python train.py --dataset="larger renderings of crowded toy scenes" --horizontal_flip=false --rotation_deg=5 --loss="charbonnier" --norm="batchnorm" --attention=false --upsampling="nearest_conv" --optimizer="soap" --beta1=0.95 --shampoo_beta=0.99 --one_sided=true --steps=23600 --epochs=66.8 --weight_decay=0.07
Rows from block 5, named by matrix and row number. Rows with one number belong to one channel. Each number is 200 + 40 x the weight over the matrix's rms, rounded and kept within 0 to 999. All counts start at 0.
# convs0: first 3x3 conv (model.decb.0.0.convs.0.weight, 256x512x3x3), inputs 96-107, a 3x3 kernel for each
# convs1: second 3x3 conv (model.decb.0.0.convs.1.weight, 256x256x3x3, transposed), outputs 96-107, a 3x3 kernel for each
convs0.108,204,169,193,208,208,168,220,212,143,177,205,198,237,273,166,182,230,132,204,232,211,209,234,205,201,192,237,225,206,211,195,198,164,202,146,205,244,196,217,218,184,202,271,201,231,171,159,193,201,178,215,174,193,190,185,158,174,188,173,219,151,197,239,167,227,252,158,186,205,188,181,255,145,214,95,143,194,157,209,205,188,228,228,189,203,211,201,203,186,223,170,193,194,195,200,206,196,198,241,252,203,252,234,178,190,247,232,211
convs1.108,284,222,208,229,228,234,184,173,149,252,172,254,184,143,221,141,101,189,158,196,148,220,173,235,175,205,242,211,225,174,222,186,115,185,190,220,163,204,221,121,127,215,273,254,242,158,190,222,185,173,204,245,251,224,255,214,185,170,134,219,297,208,153,176,239,216,239,223,189,212,196,152,174,219,217,190,282,213,179,298,156,197,226,186,220,202,145,224,245,198,157,179,150,205,186,226,188,224,88,175,166,208,176,140,227,213,190,220
convs0.109,166,215,193,179,179,164,203,218,243,113,217,202,182,227,167,206,187,245,179,169,180,212,182,224,213,174,246,181,231,225,218,207,202,195,171,193,157,199,228,228,220,232,198,167,184,140,193,211,180,194,206,240,194,237,214,182,213,203,171,211,217,189,265,183,183,186,255,199,185,196,153,256,66,237,193,146,242,206,218,206,218,178,185,183,214,207,217,219,185,234,212,182,143,168,171,231,207,170,248,207,232,210,220,174,269,173,170,182
convs1.109,182,206,174,148,177,221,146,131,197,174,190,185,168,258,217,233,173,234,219,142,196,219,185,212,274,199,208,189,173,195,201,200,212,186,205,216,209,236,249,179,319,182,278,177,220,211,207,202,176,115,177,211,193,228,229,203,189,162,193,245,258,265,193,131,186,169,169,188,226,192,190,244,217,201,184,230,213,179,191,173,189,182,187,154,112,163,246,180,201,199,230,280,271,227,126,177,212,176,154,217,181,276,301,218,214,291,264,302
convs0.110,208,189,172,202,157,178,211,170,225,206,211,165,240,219,192,216,204,204,188,145,256,160,195,236,181,203,212,184,202,166,218,65,129,170,215,263,192,173,211,275,145,161,187,211,245,233,212,190,205,172,163,204,209,186,190,199,195,171,148,170,195,203,181,218,179,218,203,168,183,179,148,189,172,223,226,188,204,248,210,212,249,190,192,176,169,141,170,187,190,191,203,156,206,138,165,222,197,193,229,216,191,198,188,197,191,202,187,203
convs1.110,225,143,239,193,260,165,204,199,169,170,187,185,143,242,221,212,254,220,174,202,162,250,222,234,212,146,246,197,119,198,201,171,205,264,202,186,195,255,281,218,261,156,176,206,185,168,255,236,162,242,200,162,205,183,155,181,219,184,207,267,204,201,241,157,157,173,205,198,185,175,187,172,182,220,264,223,184,190,218,276,182,216,272,139,206,222,188,243,153,242,189,207,240,149,169,191,216,109,222,203,198,159,145,186,172,103,204,212
convs0.111,203,217,173,217,226,227,189,153,184,203,150,134,162,203,270,161,109,173,185,171,202,219,198,192,208,200,181,231,176,214,194,214,201,228,190,200,206,176,179,195,230,219,239,183,193,207,237,193,212,216,195,251,227,189,230,205,228,238,231,194,175,232,200,194,193,209,228,227,185,213,219,196,196,162,188,158,190,216,185,225,248,217,189,228,185,191,185,209,178,218,216,179,213,188,227,198,210,192,177,194,173,215,212,235,220,238,234,197
convs1.111,164,299,144,226,232,139,185,171,130,111,175,156,212,228,264,129,139,130,187,212,176,227,230,169,240,235,241,225,267,235,239,177,260,207,166,194,168,142,187,147,137,168,212,209,192,205,278,271,244,178,256,269,258,198,132,232,202,223,269,172,126,180,148,253,274,194,206,232,103,225,162,212,197,123,203,147,157,178,148,208,153,141,205,205,125,194,225,226,175,144,173,162,113,162,223,206,190,265,212,147,151,157,218,135,200,212,203,233
convs0.112,181,151,149,189,217,189,157,220,182,197,167,120,222,169,188,198,205,163,175,190,199,219,155,186,252,211,211,205,183,234,193,194,133,184,180,245,226,157,220,226,177,175,166,222,216,211,210,185,208,231,153,191,224,176,178,177,175,156,156,187,160,125,165,216,156,233,182,201,216,207,198,245,173,221,191,173,201,207,213,193,236,213,156,231,193,174,192,214,206,207,174,201,224,171,176,199,229,174,178,205,205,189,194,159,178,262,238,279
convs1.112,235,217,230,220,287,219,201,160,247,232,176,220,281,188,203,180,173,282,181,166,168,223,188,224,192,278,159,208,250,208,259,264,220,282,184,155,157,140,245,92,129,101,140,243,145,242,153,143,239,279,202,217,190,182,134,132,133,208,182,170,188,198,150,256,209,178,134,179,254,96,135,170,170,151,233,198,152,168,137,126,193,170,227,216,211,200,237,315,253,219,167,257,146,196,224,236,123,274,180,225,187,251,225,191,270,232,249,231
convs0.113,119,137,159,183,140,175,227,200,234,136,130,113,188,180,176,191,186,223,196,185,206,188,195,205,208,186,204,192,176,199,208,195,181,233,206,208,170,154,160,176,181,202,196,153,229,166,150,136,212,177,163,193,165,199,204,194,206,196,211,188,220,192,187,211,200,205,226,214,210,203,171,201,84,169,211,175,231,236,166,240,278,196,158,197,206,195,173,217,186,200,196,190,220,193,186,195,202,187,208,227,160,209,209,210,211,176,157,208
convs1.113,152,211,223,301,214,189,195,190,243,180,165,138,207,205,174,193,158,210,204,200,208,257,200,217,183,204,174,193,155,228,183,247,161,182,178,153,198,143,220,214,216,171,198,160,250,193,212,199,189,284,133,163,231,157,191,264,253,225,170,181,191,181,185,186,245,163,196,238,178,162,235,181,242,269,216,135,202,158,145,236,192,130,161,194,267,223,211,195,231,134,128,219,202,154,182,239,250,165,184,199,221,271,201,205,228,196,201,200
convs0.114,198,231,230,235,230,198,201,219,164,277,295,272,200,204,197,154,154,115,200,217,224,201,204,165,231,216,224,215,177,224,166,167,196,223,211,208,168,205,210,198,206,217,242,202,217,239,255,238,210,207,203,214,213,158,152,172,186,200,197,193,175,184,172,190,191,232,189,205,201,216,235,226,292,254,229,272,183,244,209,153,192,198,177,222,200,183,191,227,171,160,176,225,185,199,196,178,227,208,176,249,223,224,227,220,194,212,187,220
convs1.114,109,218,281,212,139,220,155,266,180,206,163,236,197,220,190,152,242,105,225,183,357,189,210,185,254,185,192,171,201,192,225,210,228,194,172,192,182,247,247,226,189,236,218,251,241,241,153,139,199,138,224,240,194,217,147,246,185,229,151,192,179,215,183,232,163,198,190,135,232,99,258,192,192,232,181,230,186,198,151,290,258,204,92,172,204,215,220,179,178,145,219,313,212,263,140,253,194,167,221,147,118,136,156,202,235,201,155,234
convs0.115,169,202,226,193,233,234,222,260,223,83,108,76,136,165,179,119,181,209,211,188,219,205,195,212,197,201,209,193,192,210,185,209,160,200,211,205,153,201,228,203,193,194,227,197,166,210,200,240,204,206,218,144,165,167,214,217,216,176,173,185,191,167,192,228,177,157,180,203,201,192,225,222,150,175,260,136,151,194,127,214,220,218,183,220,202,178,196,200,203,215,222,195,195,173,218,192,219,217,206,216,226,220,191,213,207,204,216,220
convs1.115,139,152,142,300,249,211,179,174,220,317,215,164,276,195,247,173,187,222,159,183,187,92,220,198,194,208,227,187,188,210,193,273,188,171,188,197,247,139,249,218,218,232,186,235,226,175,180,161,180,137,214,283,199,210,175,228,217,253,164,182,212,198,185,188,238,193,188,246,208,192,222,181,246,253,178,201,193,172,187,151,263,211,222,164,280,195,230,244,218,230,250,207,164,175,100,239,185,200,305,153,275,159,236,155,167,245,204,145
convs0.116,143,228,177,147,213,227,215,162,216,183,191,225,212,255,238,186,222,210,175,160,196,152,158,211,224,186,199,183,186,197,278,165,193,158,156,206,195,181,154,213,183,191,202,202,205,99,131,216,92,102,187,157,172,201,206,255,260,247,257,145,199,239,188,216,237,254,232,238,155,223,241,193,179,225,213,204,204,170,214,220,152,223,129,213,206,180,163,214,184,187,183,170,236,173,153,174,177,199,181,206,191,174,205,167,185,219,204,231
convs1.116,170,251,177,167,152,137,197,176,168,220,158,225,203,260,196,294,309,252,196,186,214,212,103,136,265,191,225,186,229,235,206,179,86,195,96,218,274,219,232,281,225,194,212,198,233,131,260,259,203,125,138,189,188,127,136,187,220,177,260,187,278,250,277,171,153,236,193,182,186,171,175,136,203,201,221,296,313,279,224,235,257,217,173,161,184,198,258,143,164,148,134,245,157,187,159,239,193,101,207,198,162,273,191,139,167,182,162,162
convs0.117,168,196,209,201,219,186,240,221,195,171,192,149,225,206,189,226,235,193,184,201,220,190,232,194,139,213,193,186,214,220,189,192,194,132,180,187,163,186,213,153,201,209,150,187,202,158,192,177,218,197,175,255,193,188,149,208,213,163,164,209,177,159,189,167,225,199,178,155,199,132,146,178,105,138,118,160,232,167,159,204,133,180,227,201,196,239,194,148,205,187,211,209,187,194,215,180,132,197,203,173,229,237,178,207,190,134,170,181
convs1.117,216,245,212,153,173,262,198,173,206,200,212,199,171,168,163,223,195,228,277,202,152,219,255,242,151,193,197,219,171,208,224,241,191,141,225,199,249,171,175,190,253,125,191,162,288,209,276,232,177,227,238,188,238,156,218,131,152,205,177,160,162,158,216,123,172,229,229,188,221,203,184,182,137,216,208,174,213,223,162,186,228,220,147,248,216,216,171,233,216,202,259,216,92,202,276,231,226,235,243,198,137,157,200,261,243,182,220,184
convs0.118,160,154,154,174,189,195,228,200,166,219,227,202,200,209,198,207,244,189,192,186,177,214,173,202,201,195,204,204,178,224,221,177,212,155,144,200,218,197,201,200,200,193,188,190,227,150,151,153,171,195,142,226,228,142,215,175,167,180,167,188,175,167,199,221,152,160,216,196,232,191,198,199,192,214,200,163,205,230,196,190,162,200,168,179,206,174,206,194,173,218,165,191,192,200,199,204,201,181,217,193,178,199,192,170,172,199,153,167
convs1.118,196,193,177,194,163,225,166,183,239,242,221,216,170,167,177,169,141,166,190,210,194,223,203,207,190,200,298,175,270,205,216,203,196,173,213,257,217,195,268,244,210,187,180,229,250,178,108,245,216,240,226,186,185,128,199,154,164,254,216,217,223,182,203,172,207,162,189,243,210,214,200,224,207,190,207,189,130,141,162,194,213,131,209,254,221,194,202,188,167,201,181,255,224,175,144,246,173,184,201,127,150,203,179,227,224,285,206,200
convs0.119,212,231,249,223,223,236,238,191,151,245,200,199,189,222,143,114,167,199,228,213,194,219,235,222,199,202,226,186,193,188,183,185,210,230,178,186,192,193,262,205,202,242,187,243,150,200,187,177,202,195,208,244,200,242,148,181,230,226,195,205,230,212,242,222,189,209,180,200,258,214,206,188,312,184,205,181,174,233,157,138,234,207,189,231,212,198,193,209,190,183,231,187,215,229,222,208,216,161,220,247,187,233,185,165,162,216,221,231
convs1.119,201,163,142,174,182,218,241,270,173,190,216,185,205,147,205,236,228,259,190,223,229,185,169,200,117,207,201,211,154,234,215,172,221,220,224,192,168,199,188,198,232,147,230,80,192,238,219,246,113,210,195,267,206,153,246,219,216,214,180,224,242,138,189,124,189,269,164,221,200,115,141,196,130,171,122,218,273,172,188,85,182,180,149,191,215,125,159,187,297,189,208,102,216,189,225,234,130,358,205,216,244,227,213,275,212,243,153,194
convs0.120,193,230,192,183,236,203,195,171,189,218,160,171,218,176,165,223,146,156,188,188,174,213,172,187,209,187,215,177,210,237,155,180,216,208,209,196,194,215,213,181,197,230,188,186,209,207,166,150,210,165,177,230,189,220,196,174,183,224,225,211,171,216,246,188,199,201,153,180,208,175,175,168,347,247,137,290,234,178,278,254,215,193,214,209,178,195,205,208,174,241,193,263,212,176,176,240,184,179,220,223,175,190,169,153,173,199,137,178
convs1.120,157,186,235,156,78,174,174,265,166,169,200,248,162,134,257,174,190,253,238,197,205,215,235,198,231,244,218,123,164,200,230,211,175,196,223,192,194,154,217,158,166,193,205,230,197,221,229,224,195,278,195,240,277,198,184,215,186,148,131,168,210,135,221,239,154,226,218,236,182,152,144,124,222,210,121,130,103,166,202,137,199,166,232,198,256,250,200,123,226,197,194,171,224,237,230,223,247,357,245,208,195,172,185,108,218,172,238,227
convs0.121,181,197,192,162,189,211,204,180,184,162,166,169,199,201,180,222,212,196,233,153,203,240,140,203,205,180,228,148,174,242,165,201,200,224,155,179,214,116,230,208,157,230,234,157,200,192,193,157,194,170,173,195,184,191,176,186,211,230,212,236,201,205,217,195,114,234,212,116,235,207,152,213,201,160,186,221,166,227,194,168,229,169,160,224,178,202,215,202,205,204,172,215,174,221,177,117,208,173,199,203,220,243,201,190,198,206,208,210
convs1.121,163,209,181,173,208,120,208,218,212,237,273,181,237,236,163,156,185,178,172,179,149,115,161,196,154,201,188,194,166,194,152,201,222,223,220,212,297,188,204,197,218,189,166,195,161,193,157,190,161,223,145,210,240,146,190,224,246,218,168,220,162,224,192,184,218,231,183,187,137,190,234,246,265,233,232,254,162,256,159,197,192,158,144,242,171,185,193,223,280,169,178,209,218,170,131,215,180,282,184,223,171,217,154,133,230,239,230,254
convs0.122,168,202,200,190,171,158,234,189,184,177,191,192,217,213,213,232,202,205,207,247,208,238,203,206,217,188,190,179,194,187,181,188,160,202,206,209,194,200,152,209,186,172,210,203,212,159,190,212,211,206,202,213,216,194,226,209,228,181,174,210,182,192,181,214,225,212,211,154,197,241,208,198,215,185,199,209,185,212,195,194,217,189,189,196,218,197,178,219,206,199,212,223,235,213,215,191,212,210,199,212,230,239,207,176,172,209,171,160
convs1.122,268,208,192,229,268,264,186,175,202,192,182,197,204,265,238,199,129,210,222,243,243,183,165,166,195,165,203,198,280,148,188,199,296,205,208,260,264,197,272,182,232,189,234,191,227,221,250,146,116,197,203,227,251,184,226,211,214,207,136,148,245,212,204,176,187,229,219,286,219,200,226,210,161,265,286,182,183,217,291,251,227,245,203,225,208,222,153,200,216,218,209,227,189,203,201,167,215,200,214,256,218,244,194,225,231,168,209,171